Weights of a small spectrogram VQ-VAE.
Model: 4.82M parameters, log mel input, encoder arch vit, encoder norm rmsnorm, encoder activation gelu, encoder patch size [8, 8], encoder layers 8, encoder width 192, decoder activation gelu, decoder widths [48, 96, 96, 96].
Rows from block 5 of the encoder of a small spectrogram VQ-VAE, named by matrix and row number. Rows with one number belong to one neuron. Each number is 128 + 32 x the weight over its row's rms, rounded and kept within 0 to 255. All counts start at 0.
After each neuron's rows are labels from the 100 clips, of 14976, where the neuron reaches its highest value: "responds to" is what is common among them; "band" is the frequency band that holds the peak. Only what is clearly more common there than usual is listed. The data: struck, bounced, scraped and rolled objects made by modal synthesis. In brackets: how many of the 100.
# fc1: MLP up (encoder.blocks.5.mlp.fc1.weight, 768x192), inputs 96-191
# fc2: MLP down (encoder.blocks.5.mlp.fc2.weight, 192x768, transposed), outputs 96-191

fc1.65 [128 128 128 164 128 184 128 128 128 128  53  52 128 128 128 128 128 128 128 128 128 128 128 128 128 199 128 128 106 128 128 121 128 128 128 181  76 128 128 128 128 179 128 128 128 128 128 188 128  33 128 128  60 128 128 163 128 128 128 128 128 139 128 128 128 128 185 128 128 161 128 128 128 128 128 128 128 128 128 128 128 128 128 128 128 128 156 215 128 128 128 172  51 128  81 128]
fc2.65 [ 37 128 128  91  46 128 128 128 135 215 128 128 128 128 128 128 128 128 128 128 119 128 128 128 128  40 162 128 128 128 128 128 128 128 128  77 128 128 128 128 128 128 220  27 128 150 128 128 128 128  73 128 128 128 128  42 128  31 128 128 128 167 128 128 128 128 192 128 170 128 128 128 128 128 128 102 128 128 128 128  99 128 128 128 128 128 128 128 128 128  83 128 128 128 128 128]
responds to: rolling (48)
band: 1000 to 2000 Hz (32)

fc1.477 [128 128 168 128 175 128 128 128 128 172 128 104 104 128 128 190 128 128 128 128 128 128 128 128 128 128 128 128 128 128 128 159 153 186 128 128 128 128 128 128 185 169  47 128 128  84 128 238 128 128 128 137  51 128 128 192 128  71 128 128 154 128 128  46 168 128 128 128 128 172  76 128 128 128 128 128 128 128 128 161 147  99 128 128 128  84 128 128 128 128 128 128 128 128 128 128]
fc2.477 [128 128  77 165 128 128 128 128 128 128 128 128 128 128 128 128  63 146 128 128 128 189 194 128 217 128 151 168 128 128  25 128 128 128 128 149 128 255 128 168 128  80 128 128 128 128 128 128 128 252 128 213 128 128 105 128 128 128 128  72  68 142  70 128 173 128 128 139 128 128 128 128 128  87 128 128 128 128 128 120 181 128 128 128 128 128 128 128 128 128 153 128 128 128 128 128]
responds to: mains hum (37)
band: 250 to 500 Hz (50); 500 to 1000 Hz (36)

fc1.332 [128 128 128 160 128 128 128 128 210 128  67 148 128 128 128 128 128 182 128 128 169 128 156  41 128 128 128 128 128 128 112 128 128 128 128 128 128 128  78 189 128 168 128 128 128 186 128 128 128 128 128 180 128 245  59 193 128 128 128 128 128 128 128 128 207 128 128 128 174 128 128 128 163 128 128 128 128  87 128 145 128 128  58 128 128  66 206 128 128 181  85 128 128 128 128  19]
fc2.332 [128 185 128 128  58 128  73 128 128 128 120 128 128 128 128 128 128 128 128 128  59 128 128 128 128  23 128 128 128 189 128  65 247 175  68 214 128 128 177 128 128 128 128  85 128 128 128 128 128 128 128 128 115 128 128 128  66 128 181 128 128 128 128 128 255 128 128 128 128 128  55 128 206 190 128 185 128 128 128  65 128 128 128 128 128  97 128 128 128 128 128 128 222 128  82 128]
responds to: mains hum (34)
band: 250 to 500 Hz (60)

fc1.252 [128 128 128 128  73 128 155 128 128 192 132 128 170  83 128 128 128 128 128 128  69 128 128 128 128 128 128 157 128 194 128 194 128 137 128 128 128 128 128 128 172 196 128  57 145 128 128 188  40 128 128 131 128 175 128 136  83  44 128 128 115 128 128  39 128 162 128 147  96 166 128 135 128 128 128 128 128 128  84  54 128 128 187 174 128 128 173 152 128 128  79 128  45 111 128  59]
fc2.252 [128  46 128 128 166 128 160  30 128 128 124 203 128 128 128 128 128 128 128 159 128 128 128 128 128 128 128 128 128 128 128 128 128 128 128 128 128  93 128 128 128 128 140 128 128 219 128 128 226 128 128 128  24  83 128 128 128 128  33 128 128 128 128 186 128 128 128 128 116 128 128 167 128 128 128 128 128 175 128 128 128  59 128 128 128  71 128   0 128 128 128 128 128 128 122 128]
responds to: mains hum (32)
band: 250 to 500 Hz (31)

fc1.522 [128 128  93 128 128 128 128 128 128 223 128  98 128 128 128 128  67 128 128 128 128 128 146  37 197 128 128 202 128 128 128 169 196 128 167 128 128 128  68 128 128 128 128 128 227 128 128  61 128  90 128 128 128 128 128 128 128 128 128 128 128 128 128 175 128 128 128 128  74 191 187 128  26 213 128 128 128 201 128 128 128 128 128 128 128 128 128 128 128 167  98 209 128 161 128  64]
fc2.522 [128  84 128 144 128 128 128 128 128 128 128 128 128 145 128 128 128 128 128 128  78 128 128  46 128 222 128 128 181 128 128 128 128 228 128 180  84 128 128  84  58 128  93 208  81 128 128 128 128 128 128 128 128 128 128 128 128 128 128 158 128 128 128 128 128 128 128  84  93 128 249 128 128 128 192 128 128 128 128 112 128 128 128 149 135 128 128 128 137 220 186 128 128  92 128 128]
responds to: large (65); text has "noise" (39)
band: 0 to 250 Hz (87)

fc1.151 [128 128 128  73 180 128 128 128 128 128 128 179 128 128  84  63 128 128  65 128  50  57 148 128 128 128 128 101 128 128 128 128 128 128 181 128  85 181 128 128 128 128  25 190 128 128 128 236  57 128 128 128 128 181 128 128 128 128 128 128 128 128 128 128 187 194 176 128 128  77 128 216 128  44 128 128 128 128 188  92 128 128 128 172 128 128 128 128 180 128 128 128 128 128 128 128]
fc2.151 [128 128 128 128 184 128 128 128  91 122 185 128 128 128 128 128 160 128 128 128 128 128 128 206 169  92 128 128  45 128 128 101 193 128 162 128 128 128 128  62 173 128 128 166  61 128 128 128 219 128 128 128  52  81 128 128 128 128 128 128 128 128 128 112 128  86 128 195 128 181 128 128 128  37 128  11 128 128  73 182 128 157 128 128 128 128 128 128 128 128  72 128 128 128 128 190]
responds to: steel-like damping (38)
band: 1000 to 2000 Hz (43)

fc1.580 [128 128 128 128 147 128  51 128 128 128  72 128 128 128 195  47 128  67 128 128 221 128  97 156  59 128 128 128 111 164 198 128 128 128 128 128 128  78 128 128 128 172 128 128 170 128 128 128 128 128 128 128  96 128 128 128   0 148  68 128 128 128 128  43 207 128 128 128 128 128 128 128 128 128  61 128 128 128 128 128 128  80 128 128 128 161 128 108  76 128 128 128 128 122 128 128]
fc2.580 [128 128 128 128 128  30 128 128 128 128 128 107 128 128 128 128 128  70 128 128 128 128 193 128 142 128  94 128 108 128 162 128 128  73 128 128 102 128 128 128 128 128  83 128 128 128 128 128 141 128 141 128 128 149 120 128 128 128 152 128 128 128 128 144 128 226 156 128 128 128 128 128 238  60 128 128 128 128 128  67  98  97 128 181  82 186 128 128 128  22 128 130 128 128 128 128]
responds to: small (62)
band: 1000 to 2000 Hz (43)

fc1.82 [128  68 128 128 128 128 128 128 128 128 128 128 128 128 128 128 128 128 188 128 128 128 128  89 128 184 128 202 128 128 128 128 128 128 128 128  67 104 128 128 128  86  70 128 243  76 128 128 128 128 146  14  28 128 128 187 202 128 128  88 128 128 128 109 168  87 190 128 191 128 128 128 128 128 100 150 128 128 128  42  11 128 128 128 128 128 128 128 128 184 167 128  71 128  97 128]
fc2.82 [128 128 128  88 128 128 190 128 128 128  53 128 128  70 128  68 128 128  37 128 128 128 128 128 128 128 128 128 168 128 128 128 128 128 228 128 128  26  27 142 128 128 128 128 128 133 128 128 128 128 172 128 128 128 128 128 128 128 128  78 128 128 128 128  91 128 128 128 128 104 128 128 128 140 128 128 128 128 128 128 128 120 195 128 150 128 128 112 119 128  26 128 128  27 128 128]
responds to: glass-like damping (37)
band: 500 to 1000 Hz (66)

fc1.549 [128 169 128 128 128 128 128 128 170  36 128 150 128 128 128 128 128 128 128  87 128 128 161 128 128  99 128 141 128 128 128 128 128 128 128  97 128 128 128 128 158 128 210 163 128 128 174 128 195 207 128 128 128  53 191 128 128 128 128 128 128 215 175  88 128 128  85 128 128 128 128  76 128 225  63 128 128 128 128 128 186 128 128 128 128 128 128 128 128 128 128 128 128 128  64  90]
fc2.549 [128 252 128 128 128  47 128 128 128 128 128 128 128 128 128 128 128 128 128 128 128 128 128  90 128 128 128 128  98 128 128 128 128 128 128 128  81 128 128 128  83  66 128 128 128 122 128 128 128 128 128 128 128 128 128 124 197 230 203 128 212 128 128 128 180 182 128 128 128 128 128 175 128 128  74 128 128 128 128 128 128 128 128 128 128 128 128 197  97 128 128 128 128  78 128 128]
responds to: mains hum (31)
band: 0 to 250 Hz (46)

fc1.356 [128  31 128 128 128 128  89 128 128  27 128 128 128  74 128  92 128 128 128 128 128 197 128  79 128 128 128 128 128 128 128 128 128 128 128 128 128 128 209  61 166 128 128 128 128 128 128 128 128 128  60 128  70 128 114 128 104 128 128 128 128 140 128 165 128 193  69 128 128 128 128 189 170 223 128 128 128 128 128  80 128  69 128 128 128  70 128 128 167 128 128 128 128  77 128 128]
fc2.356 [128 128 128 128 128 128 187 131 128 217 128 128 128 151 128 128 128 128 128  95 128 128 128 128 128  34 101  77 128 128 144 128 169 128 128 128 128   0 128 128 128 128 105 128 113 128 128 174 128 128 128   0  84 128 128 128  84 128 128 115 128 128 128  52 191 128 201 128 128 128   0 128 128 128 128 105 128 128 175 128 128 128 128 128 128 128 128 180 128 128 128 105 128 128 128 128]
responds to: steel-like damping (38); bar (34)
band: 500 to 1000 Hz (30)

fc1.734 [128 128 128 156 128 128 128 128 128  75 128 128 128 128 128 128 128  87 128 128 128 128 128 128 128 128 128 128 128 197 128 128 128 128 170 128 128 128  84 224 128 190 128 128 128 128 128 128 192 128 172  89 128 128 128 128 128  41 247  96 128 128 128 128 128 128 128 120 128 128 201 128  72 167 178 128 128 128 176 128 167 128 128 128 128 128 128 128 128 182 128 128 128 128 128 128]
fc2.734 [128 128 115 128  41 128 128 128 255 128 189 128 128 128 128 128 128 128 128 128 128 128 190 128 244 128 128 126 128 128 128  92 128 161  54  65 128  62 128 128 224 128 128 128  82 167 128 205 128 128 128  92 128 128 128 128 128 167 128 100 128 128 128 128 194 128 128 188 236 128 128 128 128 128 128 128 128 153  17 128  72 128 128 128 128 128 128 128 169 128 107 128 128 128  17 128]
responds to: repeated hits (46)
band: 1000 to 2000 Hz (39)

fc1.204 [128 238 128 212 128 128  60 128 176 181 128 128 128 128 169 128  84 128  44 128 128 128 128 171 128 128 128 128 128 128 128 196 208 128 128 128 128 128 172 128 224  80 128 128 128 115 128 202  26 128 128 128 128 128 128 166 128 128 128 128 128 128 128 128 171 128  72 128  67 128 183 128 128 128 128 128 128 128  88 128 128 128 128 128 128 128 128 128 128 163 128 128 128 128 128 128]
fc2.204 [128 208 128  97 128  60 128 107 128 177 128 107  13 128 128 255 104 128 128 128 128 128 128 128 148  87 128  72 128 128 128 128 157 128 128 112 128 128 128 128 128 170 128 128 128 128 153 128 119 128  96 128 128  67  94 128  90 128 128 128 128 128 136 128 128  44 128 128 128 128 128 128  16 128 128  20 128 178 180 172 128 128 128 128 128 128 128 128 128 128 128 128 128 128 128 133]
responds to: small (62)
band: 2000 to 4000 Hz (55)

fc1.255 [128 128 128 166 180 128 128 128  88 161 228 128 128 248 128 104 128 167 128 128 154 128 128  92  66 255 128 212 128 128 128 128 128 128 128 128 128 128 128 128 220 128  84 128 128 128 128  80 128  66 189 128 128 128 128 128 128 128 128 128 128 128 128 128 180 128 128 128 128 128 128 128  32 128 128 107 128 128 128 128 189 128 128 128 170 128 128  66 128 128 128 128 128 128 128 111]
fc2.255 [117 128 237 128 213 128 128 128 128 117 148 128 128  93 128 128 152 128 128 128 128 128 128 128 133 128 128 128 128 128 128 128 120  71  88  86 128 128 128 128 128 128 166 128 221 128 128  52 128 128  71 128 128 103 128 128 128  58 128 128  55 128 175 113 108 128 128 128 128  66 124 128 128  96 128 138 128 183 128 128 128 128 186 106 128 128  26  65 128  97 165 128 128 128 180 128]
responds to: large (80); rubber-like damping (50)
band: 0 to 250 Hz (82)

fc1.411 [149 142 128 128  78 128 128 128 195 128 128 128 128 128 128 128 102 128 128  57 128 128 128 128 128 128  57 128 128 200 128 174 190 191 128 128 162 128 128 128 128 128 128 128 128 128  80 128 128 128 128 128 164 166  68 233 128 128 128 128 128 128 128 128 128 128 128 128 128 128 128 128 128 128 128 128 128 128 128  98 128  81 128 128 128  51 128 176  63 128 128 128 128 105 128 128]
fc2.411 [128  56 128 128 128 128  65 128 128 128 128 128 128 128 128 128 128 128 128 128 128 128 128 128  27 128 128 128  33 128 128 128 128 137 128 128 128  60 128 128 128 128 128   9 128  12 128 128 128 128 128 108 128 128 128 159 128 128 128 128 128 128 128 128 128   0 128 128 128 128 128 128 128 128 128 128 128 210 128 152 128 128 197 128  67 128 128 128 128 123 128 159 128 128 180 128]
responds to: steel-like damping (51)
band: 2000 to 4000 Hz (75)

fc1.330 [128 128 128 128 179 170 128 128 128 126 128  80 128 172  52 128 128 174 218 128 175 128 128 128  57 199 128 128 128  75 128  50 128 160 211 128  61 128 198  94 222 128 128 128 128 128 128 171 128 128 128  79 128 128 128 128  95 128 128 128 128 128 128 128 128 128 128 128 128 128 233 232 128 128 128 128  57  84 108  40 128  59 128 128 217 128 128 128 128 128 128 128  63 128 191 155]
fc2.330 [169 128 128 128 220 128 128 128 128 128 128 128 128 128 128 128 128 128 128 128 128 128 128 128 128 128 128 128 128 128 128 128  82 128 128  99 128  86 127 231  77 128 128 179 128 128 128 128 162  57 128 135  78 114 128 128 128  68 128 174 128 128 213 128 103  77 128 128 128  91 128 175 128 128 128 128  81 128 128 128 128 128 186 128 128  99 128  74 128  27 128 103 196 125 128 128]
responds to: steel-like damping (37); membrane (34)
band: 500 to 1000 Hz (42)

fc1.494 [199 128 128 159 128 128 128 128 162 128 151 220 189 128 128 128  54 128   8 128 128 128 194  80 128 128 128 128 128 128  76 128 128  87 128 128 128 128 128 128 205 167 141 183 128 203 128 128 128 131 128 128 128 128 150 128  67  63 166 128  53 128 128 128 128 128 128 128 128  96 128 128 128 229 128 128 109 128 128  82 128 109 128 157 128 121 128 128 238 128 128 128 128 128  87  92]
fc2.494 [  0 208 128 128  74 189  85 131 128 128 128 128 128 109 128 128 128 128 128 205 128 128 128 255 128 128 109 128 128 127 128 128 128 128 128 128 128 128  91 128 128 128 180 128 134 128  68 128 128 128 128  63 128 128 128 128 128  91 128 112 239 163 128 128 128  54 128 166 158 128 128 128  47 128 128 105 146 128  89 128 127 128 207 128 128 128 128 188 128 128 128 128 128 128  87 140]
responds to: repeated hits (40)
band: 500 to 1000 Hz (32)

fc1.625 [128 128 128 173 128 128 128 173 128 128 128 128 128 128 128 128 128 128 128 128 128 128 128 128  60 128 128 203 144 128 128 128  49 128 128 196 128 128 128 128 128 128 100 128 128 128 128 128 128 184 198 180 128  53 128 128 128 128 128  43 128 128 128 128 128 128 128 128 128 128 184 128 154 128 128 128 128  63 169 128 128 128 199 128 128 128 128 192 128 128 128 128 128  68  88  86]
fc2.625 [128 210 128 176 128 215 187 128 128 128 187 130 128 128 128 128 128 128 128 128 128 128 128 128 128 128 128 163 128 128 128 128 185 180 128  60 128 128 128 128 108 128 128 128 128 139 128  51  97 128 143 128 128 128 108 167 128 128 128 215 128 128  50 128 157 170 166 128 222 128 128  68 128 128 128 211 128 128 128 128 128 128  79 128 128 196 128 193 128 128 128 192 128 128 128 172]
responds to: repeated hits (53)
band: 250 to 500 Hz (33); 0 to 250 Hz (31)

fc1.290 [128 128 176 128 128 128 128 128 185 128 128  50 104 128 128 128 135 141 221 128 128 182 171 128 128 128 128 128 136 168 128 128 187 128 190 175 128 128 191 128 128 128 128  58 128 128 198 128 128 173  96 128 128 128 128 188 128  39 128 128 128 128 128 128 155 128 204 178 128 182 128 128  69 188 128 162 128 128 128 104 128 128  78  84 128 128 179 128  69 189  81 128 128 128 128 167]
fc2.290 [128  35 128  68 128 128  54 128 128 128 128 128 128 128 128  90 128  77 128 128 134 128 183 196  12 128 128  98 128  64 128 128 128 128 128 128 128 128 102 192 128  37 128 128 184 128 128 128 128 128 128  91 184 128 128 128 156  73 128 105 115 128 149 128 128 128 128  56 128  40 128 128  83 181  65 128 128 128 128  92 108 128 128 128 128 153 128 128 128 128  72 109 200  58  74 168]
responds to: steel-like damping (55); clipping (29)
band: 4000 to 8000 Hz (65)

fc1.540 [152 173 128 182  97 128  65  55 128 220 128 128 128 167  88 128 128 128 128 128 128  99 128 129 198 128 128 128 128 166  64 128 128 128 196 148 104 151 199 128 128 128 128 128 128 128  76 128 128  82 156 128 128 190 128 128 128 128 109 128 128 128 128 128 226 128 160 128 128 128 128 128 128 212 108 128 128 128  87  24 128 128 105 128 128 128 128 172 170 128 128 128 128 128 128 128]
fc2.540 [206 128 128 128 128 128 128 128 150 128 112  73 128 128 199 141 128 128 128 128 128 128 128  89 128 128 128  72 128 128 167 196 128  82 128 128 128 128 128 128 128 128 128 128 128 128 128 219 128 128 177 128  89 128 145 128 128 128  50  36  72 128 139 165 128 128 128 128 128 128 128 128  36 128 114 128 128 128  91 128 128 128 128 128 168 128 163 127 128 133 128 128 128 128 128 200]
responds to: hard striker (86); action: repeated hits (47)
band: 4000 to 8000 Hz (95)

fc1.199 [236  42 128 148 128 128 195 106 128 128  78 130 165 128 128 128 128 128 174 190 128 128 128  34 128 128  60 128 186  54  73 128 128 128 185 128 128 128 128 128 128 128 159 128 157 128 179 128 128  68 128 128 225 128 169 128 128 128 128 128 128 128 128 182 189 128 128 100  96 128 128  66 128 228 128 128  56 128 128  79 128 128 115 113 128 128 128 176 126 128 128 189  67 128 128 187]
fc2.199 [ 58 128 128 128 128  82 128 128 128 128 128 128 128 128 128 128 185 219 128 128 128  56 128 128 128 128 128 128 128 128 128 128 128 209 128 128  76  10  77 128  90 244 128 128 128 128 170 106 128 128 128 128 128 128 128 128 128 128 128 128 227 128 128 128 189 128 128 128 128 128 128 181 128 128 191 128 128 128 144 128 128 128 128 128  73 128 128 128 128  15 128 128 128 128 128 128]
responds to: repeated hits (45)
band: 0 to 250 Hz (55); 250 to 500 Hz (30)

fc1.541 [128  82 128 128 128 128 128 128 128  70 128 111 128 128 128 158 128 128 128 128 128  91 164 103 128 151 128 128 128 128 128 128 107 128 217 128  87 128 149 128 128 128 110 128 106 128 128 128 128  82 128  56 128 128 128 128 128 128 128 181 128 128 128 234 128 128 154 128 163 128  76  67 128 128 128 195  61 128 128 104 128 128  94 128  75 128 128 128 176 128 128 158 128 120 128 128]
fc2.541 [128 179 185 146 128 128 128 128 144 128 187 103  89 178 158 202 128 128 141 128 128 131 128 174 128 128 128 128 248 128 123 128 128 128 128 128 206 128 128 128 104 128 128 128 121 128 148 128 128 128 128 128 128 128 203 128 128 128 128 128 128 128 214 128 128  64 128 128 128 128 128 128 128 128 128 167 128  84 128 195 194 128 128 128 174 128 128 128 128  79 128 128 128 128 128 128]
responds to: hard striker (83); action: repeated hits (47)
band: 4000 to 8000 Hz (82)

fc1.349 [128 128 128 128 128 128 196 128 202 128 205 128 128 128 128 102 106 128 128 154 117 128 178 128 128 128 128 206 206 128 128 128  94  88 128 128 128 106 158 128 128 128 128  77 108 179 128 178 128  37 128 161 128 128 128 168  50 128 128  77 180 128 128 173 175 128 128 128 102 128 128 128 117 128 106 128  86 128  51 128 128  91 196 128 128 128 152 217 128 128 128 128 128 128 128 128]
fc2.349 [249 128 128 134 150   0 128 128 128 128 128 128 208 128 128 128  40  82 128  89 179 197 128 128  84 128 109 128  83 128 128 217 128  85 128 128 128 128 128 128 128 128  75 128 128 201 128 128 128  82 138 218 128 128 128 128 128 128 128 128 165 128 128 128  73 128 128 128 128 128 188  99 128 128 128 128 100  77 128  79 128 128 128 128 199 188 128 128 128 128 181 128 128 128 128 178]
responds to: repeated hits (50)
band: 1000 to 2000 Hz (33)

fc1.467 [128 128 128 128 128 128 128 128 128 160 128 128 128 128 128 128 128 128  64  30 128 128 128 128 103 128 128 128 181 128 166 128 128 128 226 128 128 128 128  67 128 128 128 207 128  94 138 205 128 128 128 128 128 128 128 151 128 193  55  44 128 175 128 128 128 128 128 128  51 128 128 128  48 128 128 128 128 232 128 128 128 128 128 128 128  80 128 128 128 128 128 128 128 128 128 128]
fc2.467 [128 128 128  95 128 128  72 128 128 128 128 128 128 128 128  91 128 128 128 128 128 128 128 128 128 128 128 128 128 128 128 128 128 128 128 161 103 128 128 128 203 128 128 128 128 128 128 128  87 128 146 128 199 128 128 128 128 128 227 157 128 128 128 128 128 128 224 128 128  76 128 128 171 128 128  55 128 229  54 133 128 128 128 128 128 210  47 128 120 128 128 128 128 128 128 158]
responds to: large (64)
band: 0 to 250 Hz (68)

fc1.276 [128 128 128 224 128 128 128 170 128 128 214 128 128 128 128 128 157 128  68 186 128  62 128 156 106 128 128 128 128 128 128 195 185 128 128 165 128  84 128 128 128 128 128  91 144 128 119 128 128 128 128 128 128 128 128 231 173 239  78 128 174 128 187 201 128 128 128 128 128 128 128 160 128  88 128  78 128 128 128 128 128 128 128 128 128 128 128 214 128 128 128 128 128 128 128 128]
fc2.276 [128 180 128 148 128 128  12 128 161 128 128 128 179 128 128 128 128 149 128 171  21  97  46 128 128 128 173  70 128 128 128 153 128  57 128 128 129 128 104 128 128 170 128  77 128 188 128 106 128 128 128 128 128 128 128 204 128 128 128 128 128 128 128 121 128 128 128 251 128 128  69 128  58 128 177  79  56 128  76 128 128 128  34 128 128 128 128 128 128 128 128 128 128 128 128 128]
responds to: small (65); one hit (46)
band: 2000 to 4000 Hz (65)

fc1.729 [ 65 128 128 158 128  65 128 155 172 208 128 128 161 128 128 128 128 128  85 128 128 128 128 128 128 128 128 213 128 172 128 128 128 128 214  76 128 128 184 128 128 128 128 156 128 117 176 223 100 128  99  93 128 128 128 180 128 128 128 128 128 128 206 128 206  69 128 128 128 128 152 171 128 128 128 128 128  96 128 128 128  82 128 128 128 128 173  82 128  52 128 160 128 128 128 128]
fc2.729 [211 128 128 103  54  93 131  69 202 172 128 128 128 128 175 128  63 128 128 128 128  11 128 128 128 128 128 128 128 128 159 128 113 128 128 155 128 206   0 128 128 128 128 128 128 128 120 128 128 128 128  52 227 128 128 128  58 128 128 128 128 128 128 128  39 128 111 194 128 128 128 128 169 115 128 128 128 179 128 128 128 128 128 128  63 128 145 128 128 128 128  91 182 213 128 114]
responds to: glass-like damping (37)
band: 1000 to 2000 Hz (36)

fc1.485 [ 95 158 128 175 128 128 128 128 128 128 128 128  89 199 128  78 139 128 128 249 128 192 128 172  56 128  83 128 128 171 106 133 128 128 128 128 128 128 128 189 128  99 128  78 188 128 199 128  79 128  79 128 128 128 173 128 128 128 128 128 128 128 128 128 128 128 128 128 128 128 128 128  41 179 128 177 128 128 128 128 181  79 170 128 128 128 128 128  99 161 128 141 128 128 128 169]
fc2.485 [128 105 128 128 131 128  58 128 128 128 128 128 128 128 128 128 128 128 128  57 128  81 128 128 128 128 128 128 128 128 128  77 128 152 128 128 128 128 128 118 128 128 128 128 165 128 128 128 128 128 128 133  61 128 128 128  90 128 128 128 187 128 128 128 128 139 128 128  78 128 128 211 128 128 128 128 128 128 128  57 128 128 128 128 128  62 115 128 128 128 128 128 128 128 197 150]
responds to: steel-like damping (44)
band: 250 to 500 Hz (34)

fc1.70 [128 128 128 153 128 128 128 128 128  84  76 180 128 128 128 128 104 128 128 172 128 128 128 128 177 128 128 128 128 128 128 128  35 128 128 128 161 128 207 128 128  85 128 128 128 128  91 128  65 128 128 128 128 128  81 128  68 128 128 128 128 128 128 128 128 128 128 181 128 158 215 128  58 128 128 128  87 128 128 128 128  49 128 128  31 128 128 128 161 128 101 128 128 166 101 128]
fc2.70 [128 165 128 128 128 128 145  89  86 128 108 128 128 128 128 187 128 128 169 230  74  85 128 128 128 102 128 128 128 128 128 193 128 128 100 128 128 128  73 128 128 128 128 128 128 128  67 128 128 179 128  19 128 128 128 128 128  83 128 111  99 128 128 128 128 128 200 128 128  85 128 128 128 128 209  92 128 250 128 121  61 128 128 103 128 128 128 128  97  39 110 128  94 128 188 128]
responds to: hard striker (88)
band: 4000 to 8000 Hz (55)

fc1.329 [128 128 128 128 128 128 128 128 128 128 128 128 128 128 128 128  46 128 183 128 128 175 156 128 128 128 128 119 190 128 128 128 128 128 128 128 186 128 128 206 128 128 128 128 128 213 128 128  89 171  62 128 128  80 128 128 128  50 128 128  82 128 128 128  92 158 128 168 128 128 128 140 128 190 114 128 128 119 128 128 128 128  27 128 128 128 128 128 128  92 128 128 128 128 128 100]
fc2.329 [128  75 128  90 128 222 157 128 128 128 128 129 128  46 196 128 128 128 128 128 169 128 201 128 128 128 128 173 128  68 128 128  53 128 128 128 128 128 128 128 128 128 107 131 128  87  48  35 142 128 128 128  26 108 128 128 172 128 128 128 146 125 128 128  70 128 128 128 128 128 180 128 100 128 128 128 128 208 128 186 128 128 167 128 128 128 128 128 128 126 128 128 110  73 128 128]
responds to: rolling (52)
band: 1000 to 2000 Hz (36)

fc1.585 [128 128 164 128  39 186 128 128 128 151 229 128 128 128 128 128 128 174 128 128 128 197 163 215 128 128 128 128 121 152 128 128 128 128 174 128 128 128 128 128 128 128 181 128 128 128 128 128  83 212 128 128 128 128 128 207 141 128 194 128 128 128 128 128 128 128 187 128 188 128 132 132 100 128 128 128 128 162 128 128 128 128  96 128 128 128 128  97 128 203 128 128 128 128 128 186]
fc2.585 [173 128 156 128 128 128 183 128 128  80 128 128 128 128 128 128 211  55 128 128 128 128 128 128 128 111 128  93 128 123 128 119 128 128 183 216 128 128 128 128 117 128  56 128 128 128 128 214 184  21 128 145 128 128 128  48 159 128  58  60  21 128 128 128 128 128  80 128 128 128 128 180 106 128 128 128  97  79 128 128 213 128 128 186 128 107 128 128  63 137 128 128 128 128 128 128]
responds to: hard striker (77); bouncing (53)
band: 4000 to 8000 Hz (73)

fc1.55 [128 128 128 128 121 128 128 128 145 128 128 128 128 128 128 128 128 128 128  47 128  57 128 179 128 200 128 189 128 247 128 114 128 128  96 128 128 128 128 128 128 128 128 110 128 128 128 180  86 225 188 226 128 128 128 128 176 128 170 128 128 118 128 128 128  37 128 128  80 128 128 128 128 243 128 128 128 128 128 128 128 128 104 128 128 128 128  77 161 128 128 149 128  43 128 132]
fc2.55 [ 23 128 164 128 128 168 128 128 128 128 128 128 215 128 128 128 128 128 205 128 128 128 128 142 128  51 128 209 128 128 128 128 159 111 171 128 128 128 163 128 186 128 220 128 128 141 128 128 153 128 128 108 116 128 128 141 128  62  79 173 254 128 128 128 128 128 126 241 176 128  79 128 128 128 128 128 128 128 128 128 172 151 128 128 174 128 128 128  69 128 128 179 128 150 128  78]
responds to: repeated hits (63)
band: 2000 to 4000 Hz (66)